config.yaml
model: "CTC audio transcriber"
dataset: "two synthetic voices taking turns or overlapping, over music, noise or silence"
train_examples: 26041
n_mels: 80
hop_length: 160
input: "log_mel"
spec_augment: false
win_length: 512
tokenizer: "char"
vocab_size: 32
arch: "transformer"
norm: "layernorm"
norm_position: "pre"
activation: "silu"
head_dim: 32
fused_qkv: false
bias: "all"
qk_norm: true
parallel_block: false
moe: "soft"
num_experts: 8
moe_every: 1
expert_mlp_ratio: 0.5
slots_per_expert: 2
shared_expert: false
subsampling: 4
layers: 6
width: 384
positions: "sincos"
residual_init: "none"
optimizer: "nadamw"
lr: 0.0007
beta1: 0.95
beta2: 0.999
eps: 1e-10
l1_shrink: 0.01
steps: 15200
batch_size: 256
epochs: 149.4
lr_schedule: "wsd"
decay_fraction: 0.2
final_lr_fraction: 0
warmup_steps: 1520
weight_decay: 0.1
Rows from block 3 of a small CTC audio transcriber, named by matrix and row number. Rows with one number within an expert belong to one neuron, the router's apart. Each number is 128 + 24 x the weight over its row's rms, rounded and kept within 0 to 255. All counts start at 0. Numbers have three digits each. After the name is the row's rms in percent of the matrix's.
Before each expert's rows are labels from the 100 clips, of 14848, where the router gives the expert most weight on average: "loudest band" is the band of the loudest frequency at the time of the peak. Only what is clearly more common there than usual is listed. The data: two synthetic voices taking turns or overlapping, over music, noise or silence.
# router: slot weights (model.blocks.3.mlp.router.weight, 16x384), inputs 0-63
# up: expert up (model.blocks.3.mlp.up, 8x192x384), inputs 0-63
# down: expert down (model.blocks.3.mlp.down, 8x384x192, transposed), outputs 0-63

# expert 5
loudest band: 250 to 500 Hz
router.10 111:133141121141123116157101130094101089106133123132117152104118129156169121139113160132072082183110150117164119171150123119171105128139130129135160111139110095089093141123140151146116102166152113
router.11 086:127147110116120114152116088103077135139107090118102060139134112087133150138146163182119107074135106107141112147159145158146145127145113153118075140122148136108149123120159150144132083131144098
up.0 102:107111187186117133135140123169128149128078098126133127065125121119137128131128135148131154096128142104128184130120119124141150090123126140131125099141126138127122123113108127108131150135116122
down.0 100:067179164089100157135132127100117092130127116128126113129130168137129131135128137080098109153157122143122162151116135142128124174166130127162109165120128083119114126091181136130147134130130188
up.1 106:131101144117189101063122139160151141122144118124141127087119138133121114126115117127142130116127126127133085129117107126098135129102121167132129124123111128131150128127135129076199174080134124
down.1 108:127139219134117130105090078090115127158101101133154117128137125099132123132129126188126128114159104113139130116144130119137196143161102103134086123106138127088103141166135101168096132124127128
up.2 105:116159164168105126148120091132129089112152159113129139132190131123115053154065136186158136130129089132128131107120118140128117132129128179152128124139123129133153096109129144128107148122158127
down.2 108:120126109127122095129124131109122127148128117112131141130169133144154136176135120128129128092125145118136126136119128146128128166182135122122125127119128129161105123124127128129138139129119126
up.3 104:106112161117128127123131138129120127128126098113114117139143146123101047132131117110122148085125124127119128129128130117066133114120124134129148163129220138152128171134127142120126169136115121
down.3 096:142126124111150128130114083112148154138082134118128173135128130121141125099130120104122128175117092129126132133102127116129119140178134119126152100136115138117129135199137123136125195130130138
up.4 115:106144126084109128128145123137114143140115154129150125070141135134139119110135141122130132137133059127127124144118111128105129114110128128129075107126071128154131118126126125156108131127118158
down.4 109:071183113127126161143145136128127122133129124148131128108147123188138127129129127125140133133134134129103164132109109078139117137123155128128110181108125127131070145128114130105151113133113123
up.5 113:185130104181124064103126112134130077113128140131136128112126125128123114083028111126142134158161140131128118124129120123124123073115160113121125140127129121129127118096152137122127128128129164
down.5 112:140105153150132101128134128128121116097164130110120120138153154104171107146188116121143128132044189120139130158115121145146113180131127102064116132153128128128128121123115118124145128118184120
up.6 106:153120134130115135123155083127130104124129113128133142107083111080139081111214141127143135137137128125128128150087150062106119123132121170133124118118159151223154128197206098087118128127117125
down.6 105:144162130125157127147117137123128229138136092072140137131152152122123128132128132166091153133127123142071128147179128133135059126106129134121148070130106148089123126167143119130141159215109122
up.7 086:115147127121078147151093115147137152129133130128164105070102134114124061126128153099128142135142119125135129071220128128103162130129155103127128163101126128128143109116116106099099107129152104
down.7 086:128145102144134116131167127126117108131128122108157097130149180134144127142117133127108123133093118128141132139121185116127125149095166118123167104156114127125142129142090138120132169128128143
up.8 097:110062105127127128134154058132140105118128128128153119142123127121131130099128108162157128133128178145131112147129127132121114141131078171128119128139117128147125140126141137146126146099130140
down.8 090:133169139128114165132183125129120128058127136139132148122134113087121146129087144052119129133138106135118181134130126152130117116137122125132126166190099134122127133107129148118159124129126142
up.9 114:178129116126142129126082058140138109129116078125137159111155128129129124073117082097129138126132137133131122132140113159128120116174132126131115128118126130101128112132127146130146135114128136
down.9 110:132128129124128140129160119110128128220130159120128117137128090120152156114133141127127140127128114071124138163122171077128138133121128144133139147108142117140153151141128138125135133077108092
up.10 098:137110181098122119113161126104136121139134162125131130123111122178098141120122140140126129182124104152130120133135098129140132173102156114131128122127128127125107141128074044129137129125127130
down.10 090:132175104162131107133127110161175127119151135106129124101143119128160119168130127134136135107116147129121106116127128124124133144040069144120177114141129129179109126130099129142119120209121133
up.11 108:106159128116127128127126129135132110100081119129128147117132119182054096122128124128161129131087120134130051114116135113115126128123148109126108109126128173127172127131129127123111095128120175
down.11 121:097125118128092091115142130131124127159207129118100128101075132139169107141148126112126089128136126128117174115129106135133128123149127141142147136078133130105101133140151129128126070096111128
up.12 102:117151127083077142134104127137196092125137099100119107132121123128121144165132114112123110128111175133145130129131184132136131138100120116103150117113123132142167166083174123118151129119125124
down.12 107:136130140143128123130102128125128138130112124150116132152085114132127133135092133128145128171130039072075135146174127185127141131131128113145140143133137129123121104171137115154100122162112105
up.13 091:098125127154131080099118122108139153127122125100135127099119136137122127171145127133126168162151018164130123134204129137114132115138142078122118129096173129128074129078130047128106129130142051
down.13 087:154148102080124136128144113145135128135130145126125131109165131091153128123128157165130112070130128128111094152099114131132127145149128136126121125127111133163131119126124172152131125123132142
up.14 103:128073125193122156126129128127129106137127129152136137129121120118136119059158227137128114125125160142128080128127128128128113129132139099125071171164163124128124129153135129128041130126127143
down.14 110:134132141105168131172128124130137129128150127130127113087135127126111131121133108135130132128128130115130151132109160121124123120153099127133131100112152117176113108098167124136214100104191134
up.15 094:123090184080105079044113137139190128117110172157105125094070116129132127117114126150132145127157179128119022194126145117127117146118099120121123122139132116129172119125129123144128123122136145
down.15 102:141129125128116156188131126067146134126130134124128122095178182128134105135140156123149111128113096127157128090132114133131135153135195128130128118171128100129123154126130143097138124127115127
up.16 101:143130107101130128129138128137143186146120140120138129147105136141127130070102006105110111127134106147125126128140167127124132128130133103151123164136121127182128126203133128129128153128106132
down.16 101:137128129125111139126115147151126083129091128127106187129159122117119130168134139159132114136161130123142169130128119156141162135127116128122120112090131129130132128151140120128168114104109128
up.17 097:122128136189120128178076093127148118135108132124123127133129140133145129133178133093115128083157150127128129173123146129132165103117157138115132132132143131097212136127126124098124128133124114
down.17 091:128122187106141133185128151126059123114159128122114134138147119127129130103115135130174126134127087115126161121136133130134137137128130148130125124133091131142103113068138152141152099135127092
up.18 107:161129115143111123150149149125150132157063094130143114123124121164128089128077152135115098129170127130132074138140125158145133072130135128128149128015125127129129128067136123127178103115130133
down.18 107:128141126163159183139119130148129123135128130121137104109127139128132146174123115113120147121121170168118126145166123128097121110126122130113128130178103144149065132118117133179130145168114085
up.19 104:136161124138122126114148174111120125120062128055121137168128124130098176123131090135146128125132138111128133136186133132151124136126075128122129127126120128128141161134100122071139192140143117
down.19 106:056073120078134128131124104185143129109108164142129109128120127134107106143102143126070125127136100155045130157125135106131130135111146113220157146132105139122118127126132187125089125121079125
up.20 086:126129172148101148100129129129127146130185118129137139125116126093101127128086148151131128117129186159137147043091151128128106122123138099127131134131125128139112122052102133137123076137116130
down.20 084:133129140127129128122110084131129119089134135119126138144179127112178119190125085130125119127118098131138125128135124131126131128154129157131132127171123128126123124166137123125130128128163107
up.21 093:160179131128096102156151113144126133063171128127108069161180131128132124128115152115085082176126136152172125124134120123128152109058149080097129128121128135121125128038129129125125079081129173
down.21 090:128131124127131126106127128092145107137113123106178156115129125126134132138130118129116136128078118156149146199133128128127114129143101126121141126212079194174094132126109128128140127124116127
up.22 073:152128160123129102138138120123128135126127134130128105094127120120123146118159123131127126092136125141128128127128126097127133143135126197112129128130133129128129118115141130127132129125126099
down.22 075:130126130129128161128177128098135104131216107127125150135218127128133171130095130117137148128117060127136130129121146131127135128149160150111128121137111129128128124129144128163138128132131124
up.23 091:126133127135127122135116086140208134141123128112127126130128157126130187129127127127098127130111129107123095125144126128128128124128084127128129139128168128136194128134125122127128118129119114
down.23 085:129131128091142122130115150122149115104124134124129130233161151109099134165134144127130131189129124141134158149118156134127129135129141112055129126140127166137126119077072130112130128120119143
up.24 092:110122133124134113128120116151162151151121111146109109135150165128140153158134127065102144129132124146117125165179111158125112105142157115115130128126099151134193089129169128111199132137137132
down.24 085:127127123134218166127101112125128125111125145103137144135108133103129134125113109127124130131117156175141131111127124131085131111131131120139105140132159152131136123116150128086103101126124121
up.25 098:128144076127128112127132119127129130114127134127124120191129174147135138124061048127122130117118112122125115156151152125150129143152084129149128127130126124128155144071083152138146128117157142
down.25 084:128126189132126103101146120136144123112128140140160131128140127129119128131155115096125131125102137101116111128127148128132171139097140125098199129123062091121139178216128120094128137060097127
up.26 117:129130118200146106131094126128136130080103136143107125068076135132048220137127086126130158128124123093133058098063126133082127121128144154131128128128145163135148131099148135122106109123112126
down.26 110:120178149093113115123148089125141115131146115127129147132163110120133091128125121128126105131113131155156131123123096184159110128144124127148127124122135127128125114157146127137151137136088158
up.27 107:118143131127129133142121135132144108140117127123140126134127075130128097104129129117117134115130152184132106165114128129128130154136127205171141122130140169128145129217128120125139125128128088
down.27 097:151127118127130068142117133129128153130140142127125137200157150130094169128128141118138129133107135087107121139174157128131120126128148132086130181129128126100134128125074204129154128129102149
up.28 103:075130175149111144130096169157125226121128128148101099093141164149110110163138157136124120139134089159159077142135129137140158126137133131138128145107121117128165122093122117124159111101105156
down.28 107:167137128129128102140163128142095128128105122063179093121147125136180134126128125128132113133085122170111126129080125101124056095123132124189120129098063134135103134120123144129140165138145132
up.29 100:083136118097130177125118134130127133129111170123139115189129172190136130128126043126129126121148109132129131145126160060119084127160109128128128113116128133151185165159078113152157207128158125
down.29 090:128116126164135165120129123133115138169129102140120158079089131126128142101114145125134143126143155145052127116134148137137131150078136115163128142126090121127121128150120117131040125129123126

# expert 7
loudest band: 500 to 1000 Hz
router.14 101:136165127112120099110108141154065128096137116164089089114110148099126141150152167138145148132146127093125102172154135087094092140110154128138112123117160128117145131112161157142126093114109141
router.15 096:120147152080122125066123117125140116122077206160079171146094088139101142177114189125153112124072098131117111147130110118127116134140166116126172167186099124174137098145126130157165120148118132
up.0 107:141118129128128149150172097123124139126131108106128128138129060121144150169156124128127127158117088147063125116159127128128127112135109130126096088100103171184132128032149134154112118130126114
down.0 113:106124128134126078126129150069099065128122112123035111105110115162110138133099128138131119114137127118215158140131142142094121129132150176113155112127155048079123113149129127145129123129124133
up.1 089:152132165145133084116073131083128129127128128093084137128106132175107172135163139128083126156122153146129124123152176128127111138142130128141128148130144145151130129110138119059133113136120117
down.1 088:153161137129126118130123122130147157088108163155152111132131132124129129127144117154115129145130119092125145150129128142125087129119081135100132130133140090179069107187095128129150141145140129
up.2 095:127135129082133128128123127130120147127127134100110119127145146144140138128148131117141125128117128142115208035170090128128175118122155129156128127128127128139090095116009155080128128122092129
down.2 099:131064065122093135084134128129127128127097124161124128128146127128118059116086192138056126123128087149128094129140130114115128129080128148138131145131131119126091126132156162178137171127115127
up.3 087:120124114094100114127127152123130154128074122116127156130125139127130006133124125129135151116129192039128155126109117126120127141109127246204129129128069138137144132129143130128126127180102136
down.3 082:115130082130128126158113127138132128146170133116126112127156111128134185129131106175085125108122089128128132141101127129128136126131075132139125114121126137128133115116126134129126128132128128
up.4 108:125140128174118122109122126128128094113128116113131131143141147136155154152146129124070087139122144129152108125170114129128128132101132137181131126155130120120128107138127136155104128124108117
down.4 111:097130153118128081135165092114115138067174088148118133093128086127109122113127133115130126130128131139144088080153128162127148107126123058126109135134129129147129124110107133099128126126134128
up.5 093:139113147130131128130053111154121163147130128128125128116157151128098138135103126159128127156137078142150115128067080123125170103083109116081128122127129128134184119103138098126130125150118120
down.5 091:134137154129127126123156129120105108129140143120132128127133120115154136128130115128144127129129169129116128114121121145128126125133125121125138105129185206116129128122112128152159094131128126
up.6 088:140135067129143126129125102125136127121118131164129128125127151125145104130097114126116098124126111091135127136132125114127125130127128127141128135128133127131129163128115170145170126120129110
down.6 090:045129134104129135128128128129136155113128130111137152128128127128158112085134118128120186161115149154157126134127123125114126136139135100085108129122127128127136118138140174124141123122129121
up.7 091:127134128140127107126111234121128118129134129130093150155129144114072125128132089106142137116128159128130153128134123129128138094129111111125128142122144100087117128128131111057128128126155113
down.7 093:130132125064117132139134098125130145149131108114125131129103128179129126144119138130107091128129152135126120131128112130143087125118037121200094141125098125163136142112117111132128152132127116
up.8 093:126125131165132114076116125124130133165128133132126145128129122129128097098154111170125124120102126135033116123130134130128116129177158108144129174128128145117126154117179113117158091133150125
down.8 097:128128121094127133107126132128163154136136159129136072168137162129128124147087100109132129129122157064125130171130128104089128121127118116155137136133121079160129091143126127133126124155097094
up.9 092:128073126129176178128128111124129141157145128128120140130150137119095132072167111122112124125135124126126112127193124127128138118125125128128128129125120192122145110129121092129145131125127130
down.9 098:132127121128130125133131128128096127130076134129144090117129134096126166150128107110124129116125119117135128126125162125130112131159084134126129078162135129129127155137114130124132127132139158
up.10 113:136109168099153146129118125124090130128125109128157130131167140124094126143129148141093131131120129128157102129129129167132144137169087115128080127129127128116135086111155129058118144127133138
down.10 129:156145109147128118128143113181118146139095116128127060141127145093126113136118115124137128127125130142138090135130155145131125171135137150135129118116135125131207101120110112120098162129134132
up.11 103:126131128126106111134121116126111101148127137129133126121133138109140128130078124080129128128127138178206128148129123141129127143128123030132128178139153126132127114095139202097066132129143119
down.11 095:122125107165124148126115117128123114086106105137108138148128123124164130150140107112127142110120128117124126096133122159127104162126143141136130180122128123090118128153128075114129115170104145
up.12 082:169121096138162129080098169120115136104128136214124127150128125127115135130131150133126115099131137127206128087154127126122126135063098132203127123125128120082065125128145144116137125126102116
down.12 084:119130129120128128136129112129128159128127129069128131114162126092128125128111085170129121117135135132083131147126119128143127125126117128129113111133108143133150129124128128117131125127122136
up.13 107:150128143168147132117136154120114094120094103157152180061129074116106103127114080125115077133104103146145117085131137128134174122116118122141126138128139132151130097113138135154112201126128128
down.13 115:122127129127132082123122134131119155129127143128128113111106132129129131164127110094128167145185130177099116102125128127125137095131125147101128103134146125129147187193106129107104129162109112
up.14 082:127110127111144144136128112118130137128127151124113129173128133144095128102142161128130133131132060133126117145169132135117096128128132111128128128121135126124128126132186124127117119135113144
down.14 089:129065131154135147144127134173126134129124127137153132130140128122128129164061078126123112075104134111121122130066132096127142116127109107139127116126129145128128128096118123121128125132234157
up.15 106:149115121137105129124150132129129122126124128136130130132158129118137149127174129129139125132101136123104151129096141102128068127125145147125117130146126096131129163105124128128128115160129152
down.15 103:131078128121126127161104119167141145167147128126108108114128127125129125096076116125080124123142126106121128127130125127129130092128144138131137210112129088144127111128140142132129130111105119
up.16 101:184131109124146154164146103163110123132181138132127132112095126151156171163141134120121131189128125122135126126120169120113131133102043222144123127100152128168115131132136130127133126152122129
down.16 103:116078149128128121130101160133196161141066133126127132130131088130160135128140117127135117133082109168158104169180070134148145118162131141073126131113090085129106120127139142133144144084143114
up.17 108:127091134129128166131124122130132135154154127146146128130136090097117129150125136128141160129188184186129099128073139122129121123122123134119123133128165137126121109115116127116128118127061048
down.17 107:147125150151149129118194164117147128137182128070121100128160116135134121116131124115119095134128127128145137131129106122177137112088120116129128118085127092129148154128142128134118138091132124
up.18 091:120150114121057123127136130114163151158178145128133116140197134113136129132143126096138123137114114147136143101097125127126129152135213101115129092130128152140129130132095144115068046132127161
down.18 090:129127127119126134097118115150119097124101109131128130109110124129138081104120128118120118079119107137159099099132160123129127136144121094129133114126185128123122109078158119120149127131136156
up.19 111:122103129138156083139158140083137120135128129125136127137136124139179152133206130134079104157171155120133130169132125129111158065116062119129129144119127128123125134134128125126109174150144128
down.19 111:127129118150134130115123101090160107125146109130128137138180096164127124125107108098144124120134105137117130132129131106114083127128135132140160087134138137119109138140128142134142089114131121
up.20 098:135167144132116120128142128152158138191117126115124135102120132133123164138121153125131128124136131141146091137139137129123118113128127084124130139129126128144125126135127128120128164128157122
down.20 099:127114143116103122129147129161135148119129177117142129160134108127151100136137121126115142127088145158131129127127053117128106135146149142090129128127082148131141096084136129147102123127125101
up.21 090:133101141126134127175134129150141128118129128131115128220120155130093031078124123097048105119128126127180126123128124131128149151147139149131129141128130159102144099151127085129163124125128133
down.21 092:124131132128120164144137128101153128119146127127132128123127130131118159144129134175128099148119129137085129135128116173126120194126074116120130127155118138126131152126125082134111116092130126
up.22 096:141189122097132220128130126124150169124108127082097128129122125131127147137143130129130145180116186132117128177132155108127114127119103125129129153068127122128103127141056127128157137127180146
down.22 092:125101138129147083138126161129128126138127143126135130116117121117112106132153132128127115121125150142109148112141145128127105117120125141130096136137159121129171132130150163123129128164124119
up.23 101:130136146129126082128128124097113139140130128128138123128098173128158124128159100077108186119121129152136171196160138165129152202159145134051132121138164140126125126089128121128093130135130109
down.23 106:143152110096096114127137127128132139083138162093143129178160102129138098128131122115104127103131123124139126121116130126071101158058162111137104124149118128184134146157142130114143141124132110
up.24 100:202083129128119129133157135132120187153098113124137127093119133122238126121118129130129141105114100124055127135167127128128123152128138111134120071075094125121110128130144140129126124153136105
down.24 104:127094128126127093117107159057098121176129089131125130159108119153143062127125140122117121137170135127118128133135091083135142120101127149116138198098104129135122128137180133121125142152129091
up.25 111:126138143098167148128121146165116136134127130134146128119078111132129123133138127126130133167159119125119135164121123140091162108130087161122073058114115129117121138155075113186138119118108195
down.25 106:145128129135129127156124149086125057117129074160128131105138128127133130123076162176149104128127173125129124128140128135116137148112129094168135142112130122146127126128154129088130142124152189
up.26 108:129112126176130133205110102061110127126123127112128130125159130121162095117125080113104131133089133129125092157117128129128127129126131142096147189127153095149187149109123185098118127132132128
down.26 112:129127129125112108152141127146151116105121115125115123099116128156130192114121133094135155118126123129100084139101100125111119117131053125133151096132114098123135136124119147169221139121126129
up.27 090:186171104133133127135152219128110126125129127121124125127121119120149023128164122093138131128137128093109081103073141127115132128128117129127132150130131132124139138145168128125130119124142103
down.27 086:091129130129112151124128121123154116138093113117129111163129103045126124108126115130128122136085128157144153090111104147128152120113128126148144120127117057130080128129122141127121134144133105
up.28 094:154128129133119115129152168124127080117110127212128151133111129123144103094146104149135132129119125118129118129092109148128131088153130146145121128128128135128124108090161149146080148124170158
down.28 095:126113157130159078133107086126106183114166124055102132136129120133172125128129126104106135128129129148150129143084123127136129124138093127122132125130130126169125128204113121126128123140075122
up.29 089:102136119067112128167138131149131060123158155127125120131131162130157148163122129119094124131125129128131162129124127128130118162126159128127121144115102099098129121129165092121166128155118122
down.29 086:120135128141115138111146113129179171128128132128128128136133128085170107117143108128108119130135136133126135182102129149128142122115097105148119139128122118127129118127146128130130129146136126

# expert 1
loudest band: 500 to 1000 Hz
router.2 103:131153131108057144084135135142064132133131120145123140143141132119112101145124146134130134167120147157071157138144132129158142127156108157123149123130161127168159104115125183136135115150117098
router.3 119:150129102148109121138122124171122133142136116117102104114149140132144132132166151112155131125103114113104132171140150122143141148127117169128099132145153097125135147156121152177111091130138130
up.0 102:130124118167125127147129130068122123101129131129130121126128128176145144119128127128120129123120133127154125104131127049127130128154142126127160097128126128125127132102136122126125130143125097
down.0 113:132128113131139107093160058072127128133127174131136144134096145081124158130127129128129148127140164182118128113169140148137109163127123125128128184138131117094119122116126131089095121128119125
up.1 098:121103182132153138115117132108150111112133128080135125127130091149138143184125149123128084139052128119088069071152128094128127096117124123116129128162132159156190151125121124123131112112137133
down.1 092:109129127178125144130152136124123127127129128184117094129125114140165090125212182128141125122126109116176118122128130151136133127128166135123129184116131105101125115118125106113126131142127118
up.2 111:132103124188161109125124134128122104132129158157128084110087098128093121082158127136131117112129131124126115100103123121116136127140133152159128125160134134128113116128157108123057144113133138
down.2 112:146086130141119127161110103125132142128148091099145156122135200186124149139082109106200149119131179140085111132076127119129133151182144070088129103111120131153108136086124117130072119121116127
up.3 107:096112141129095126103129117193140132128110127130129170128127127169128188186117101093122124131129128157162134128136172129183128131102149130123115111120129128117148129123130128124074128129134140
down.3 110:128131122134133033127140058124141135169147126156094170110110125134138130129128115128146124150134092129139127125141145142112086129125103117117126147120145165123136129119121132102133138106138138
up.4 093:110120095163126105126111131139136163167164128126142135115148141129142130124098118110125105099127110126133129118180165155137151124149103085121128165040130149118143136072230127126178124132160097
down.4 091:048094128182099121128122105136120187132096128128126104150110127139100117117144129124151137145114143164129130126087118105123135168089129121128129135141132129133142129167129128123128093124122124
up.5 107:182136125133125126123143148128108095120144128133110131124146125130128111107098127129082083104107111124157123113127115104126127147144135128124130129107160127129122099084128124128169130089176100
down.5 109:117112111128131076116167109160140150147105146141112150125123113149087166096127139123147136133135141136136120130138131165127135111088129107149129127129134122125141145128104112126134089129137127
up.6 104:114127120133183129137133128122115109125101114129084142109096127128123128138130128111121154104122129123152126129154142147127175123177125120160128129127135142124106106127151142129115132117119122
down.6 107:133134129128107113127119129124124118122129130143126149138109145112127122135143137107127147108126132130187133109125099130163127139127129117091128111138128125126185132124105080143173196093129112
up.7 116:129099128114126162130123114130132119106096108099136134128158144141138125123161126124090142209117128139132083127124129127128092140123132138199063132129131127141138112114156125129158082128138124
down.7 134:136103118081143111176127170099129128126059128131123142137129127134084099052105122168128142123133112149118131173124128120110133130102120097083129144171130129133161131105129136120200142128131132
up.8 101:115141146125122148127132125190134152098066125141083126148110149128129128130134105100113145132078116153147099136124125128128127088131098065128128126125123110129120158130117127126104166129174132
down.8 105:131118119128116129149083172097098121122145108092147080152136137104145169127164146156164127131151124114131130089119149129135094128133131121139127151125128145100108123139128093082146115141146128
up.9 110:128089138193163095115106146171127132132128127128130128149109128127127112129124115124102128111128137088149111128074128149128171137134125082078114124123135119119172129130112128135121144077134171
down.9 096:128204142154127161136134107091135122129126117129128128148134123114135127129131115124118119145126117136129130169132091115129132121128120153130130127143011094122141127149125135131135110133140114
up.10 111:116125129114127133166127180079133130128127128137160130150109131119065091091086103083120116148172127146151129129120105195131157130128131099128134130087128129124128130114152128122064141126147194
down.10 106:115129118199111118111148108195178151168119128144127118124115124124131125119115143126137077144110108147130131129195147124131118133128098141128126152100130160127115131142168124124127139128142128
up.11 114:096129148160128122131119128126163113123097128126159126132125116104084128096130150130146133123136115127122110161094125090124124106029130121129108140066121118124152155098175123130128129133129128
down.11 111:164203134119113127133125091184139128135154193106127142126114182144121123121130087213121096126139105132149114110127147126127091103159123125128074168139168134132118130129082131129119128122122108
up.12 099:158141098128128122127089135134148080113128150119122112131129106114096156109126108128128138179131128151120100064232107117128130147127139133184128128134143158136094120171181110125129118047128128
down.12 092:131127130182129126171191115149173113130128107127130120129168130156184157141135141127149092134120128129080075180128087122153127124084169172101124201095128134120151138130134133132131124180154128
up.13 096:101111128156162073142139125102123205164168127183143127127154120115135144129140140152128145131136127141117124096176128152127127137126169127128128122121104105128083126135176111112104127137127152
down.13 088:139108127127124188084104142154122133129129126150158147097124132130128126130125119096130143139110127132140126203164128081163125128111159143121141126128148101148122114127089125138128125186111114
up.14 100:120132149127184130124126129118086115108141128127146126131120108166107145122151136127129161133128137125132117098138132099126138104138110119220121144139121130134146125130135160130096127108060132
down.14 100:137131128162135128164144067137134141133149114113087105130135144132118116114128119137138139134147127153147118189135126142137129132135146123092144134110151110099128093128130086127129124139164138
up.15 108:120111128117153175222126128065126141130129122162155128126115135150145160160094127106102139129127135124128119112130135140155135128131111143128116128060111136110112164109111136117128128128119137
down.15 097:078142125184098122099172112130122128172110119131101126115103120079168173125129160129122150077132146128132138109120118112140130138124120122130115139125134143133151124128126114129131135115128109
up.16 109:110125113127067145128127123131128119124127125136113122119140127114127125125133124128127118108108133132122099131113125131143130196129135146125116142128133132155127133142130108128134132137121093
down.16 105:108104133125169166138127141133130134136154148174154111118132132122129127126127113112128120145097121124129190121140140129133128139115121095102125145129129103076129122128146125143117138096162142
up.17 098:195117101106128127104132145128134144130112154145115132120126124150136080114105068087111137144154150139175126127151139152136131075128137134128128148091105110129102081141113098128143120102145112
down.17 097:075146148133106136118130124146201127143128113130127143128115128065123178145130134124127087134119130162114151126127130082128144127123139126144127151128101148104138131134132169129130139130118137
up.18 105:129112137179134151130129155112128139129126134138131135130128126170129134135151131160132030154125197132115107111149108114129132121131124100133128137118128130128131132111136163128049090127197157
down.18 111:127119073127129127128111062141193132110137130179111139097095158138130141113080138151132114112106123126131154160203152096111087149110125162114132128162128130130128144136182130146161152133130116
up.19 098:142134129135136123137132131132184191123117096073137154129102125160132130136165128127117115169123127104124126128161120117128112165104131112129128183117132126174119136129160126133183124123129138
down.19 097:123084111153125132130130143119137135124167130124110163136142131128115133159129130093110128125163093161143128130127088128125110087094160136115133110128122126120130122124130173132104137129146155
up.20 100:129123098120172166155170130129140133118139138125126083108121127130140120172135128128070165124130134125101106123114124129123127127202124132122116166127113119116140128060150125114110098140181105
down.20 101:134122149127128101133132121119175120130127129136129128132206115125117116094127104133179142127129114112176171191128140128141130145127122124131127163108124137157118104133122152127152154126127128
up.21 096:128154128127126126111130177059129126202151135148126155125128133123129133128145129153125166122119116112125128104130122121128129135165128139142109130100136107110132125176153128127125149128142129
down.21 097:129125080127110162112128093165128127077111129106134134128127127146148126138130123109129130128164129134149126151158128054126128107130121177033125129142132096144087129120107130178132135095084136
up.22 103:123174121161140126138167134108128159131128095128137147124106120121098129127141128155131086128087127121080126115116152137175119170146171159128114119117126108108091110150160121078130112190150125
down.22 104:158111127128134099100150124138091107124130128105070099102114087135118117081102180129105183129162115123129142149128133083134151110115122174139129134130060138154128100158131156082126151093123153
up.23 115:169019166167100129127132048127146124124132145103111138155120129130128112078128088130117115129131090137125164129127177118128128128170154112146117142158145143118137143133128128132138103117128055
down.23 112:115161128165112163128135150078129111128093130099122137198102103164134133140121132126173114127108147120120134148086144134117136135135139124155146120137128130137108190167122127120104126135120128
up.24 108:128133152130167159079134130124128116112093116148139184147128153134134141191128140091127135124112123093126112129112133122128128094166128039155128111128071128073143138094126078128108130127126128
down.24 103:106125160122079136129137135130185147079163095127113050148110128120131125139120132127126115103129128123126127103148127130126127127146129135121132116137157128135126111094115130075124143076128145
up.25 103:110090124123145134134124195098138128135116138098124141132139141108131125077128158128131070128126244096124130115129127108128131084132101129061128129115142133115146129102128139107124147127128127
down.25 094:134147160122127105124115130191090128135117148134127123126094119126155094112126116102068119125089134175154112139132141142150120095123141128146128129131129134134099100125129121129167113177118128
up.26 104:078171122134147129122129137051115067128109123131155172126079124131115136128141086152155186125128124128107140124134100123129115125155134117091124119122154127121065127088072021066114129120127134
down.26 110:121128119113144067123147137144163127130105152124124116114101107143068148103063169106109108103184128130117127147125125125150152129130123229116123215139121140104120151148134132120126123069128128
up.27 099:128116117103134127080137157125122034122114147130124120117125127129137134092121127117117124155136128100109085155129129138136129144098123126111115094127092131069059090131138109102180158121145125
down.27 120:128178178102113124139136118135067117137133096129186196126149128128128129162118158133125127112139181091121138140132128136186126139135116128112122128161112128104138091133126190130069167115126130
up.28 086:132121126141128123166145126133128108120116128148127125099185097113096128186135185126106131147140133130133124113142096128129104128129113133072128122133129128145118132116162158107133127076132142
down.28 084:131129103124132144136132176107129110141104133130126122124206159155168119119122153105133163134116132057130112125169141113132137100128135115092093128044116119127120126129091121118109138255093099
up.29 112:135150128122133094119151115117128125094134142129126111118129131128135110129130112148134114121138128137129130120130136115143124144126098128129133122133128110123131133098143142129142128163076079
down.29 106:137129126113086132119126129149129150161123134126117128141097152142115126116125114116139137187126103209113072196135133129095120117156169124128162127082068106128147117120158123125129129180115129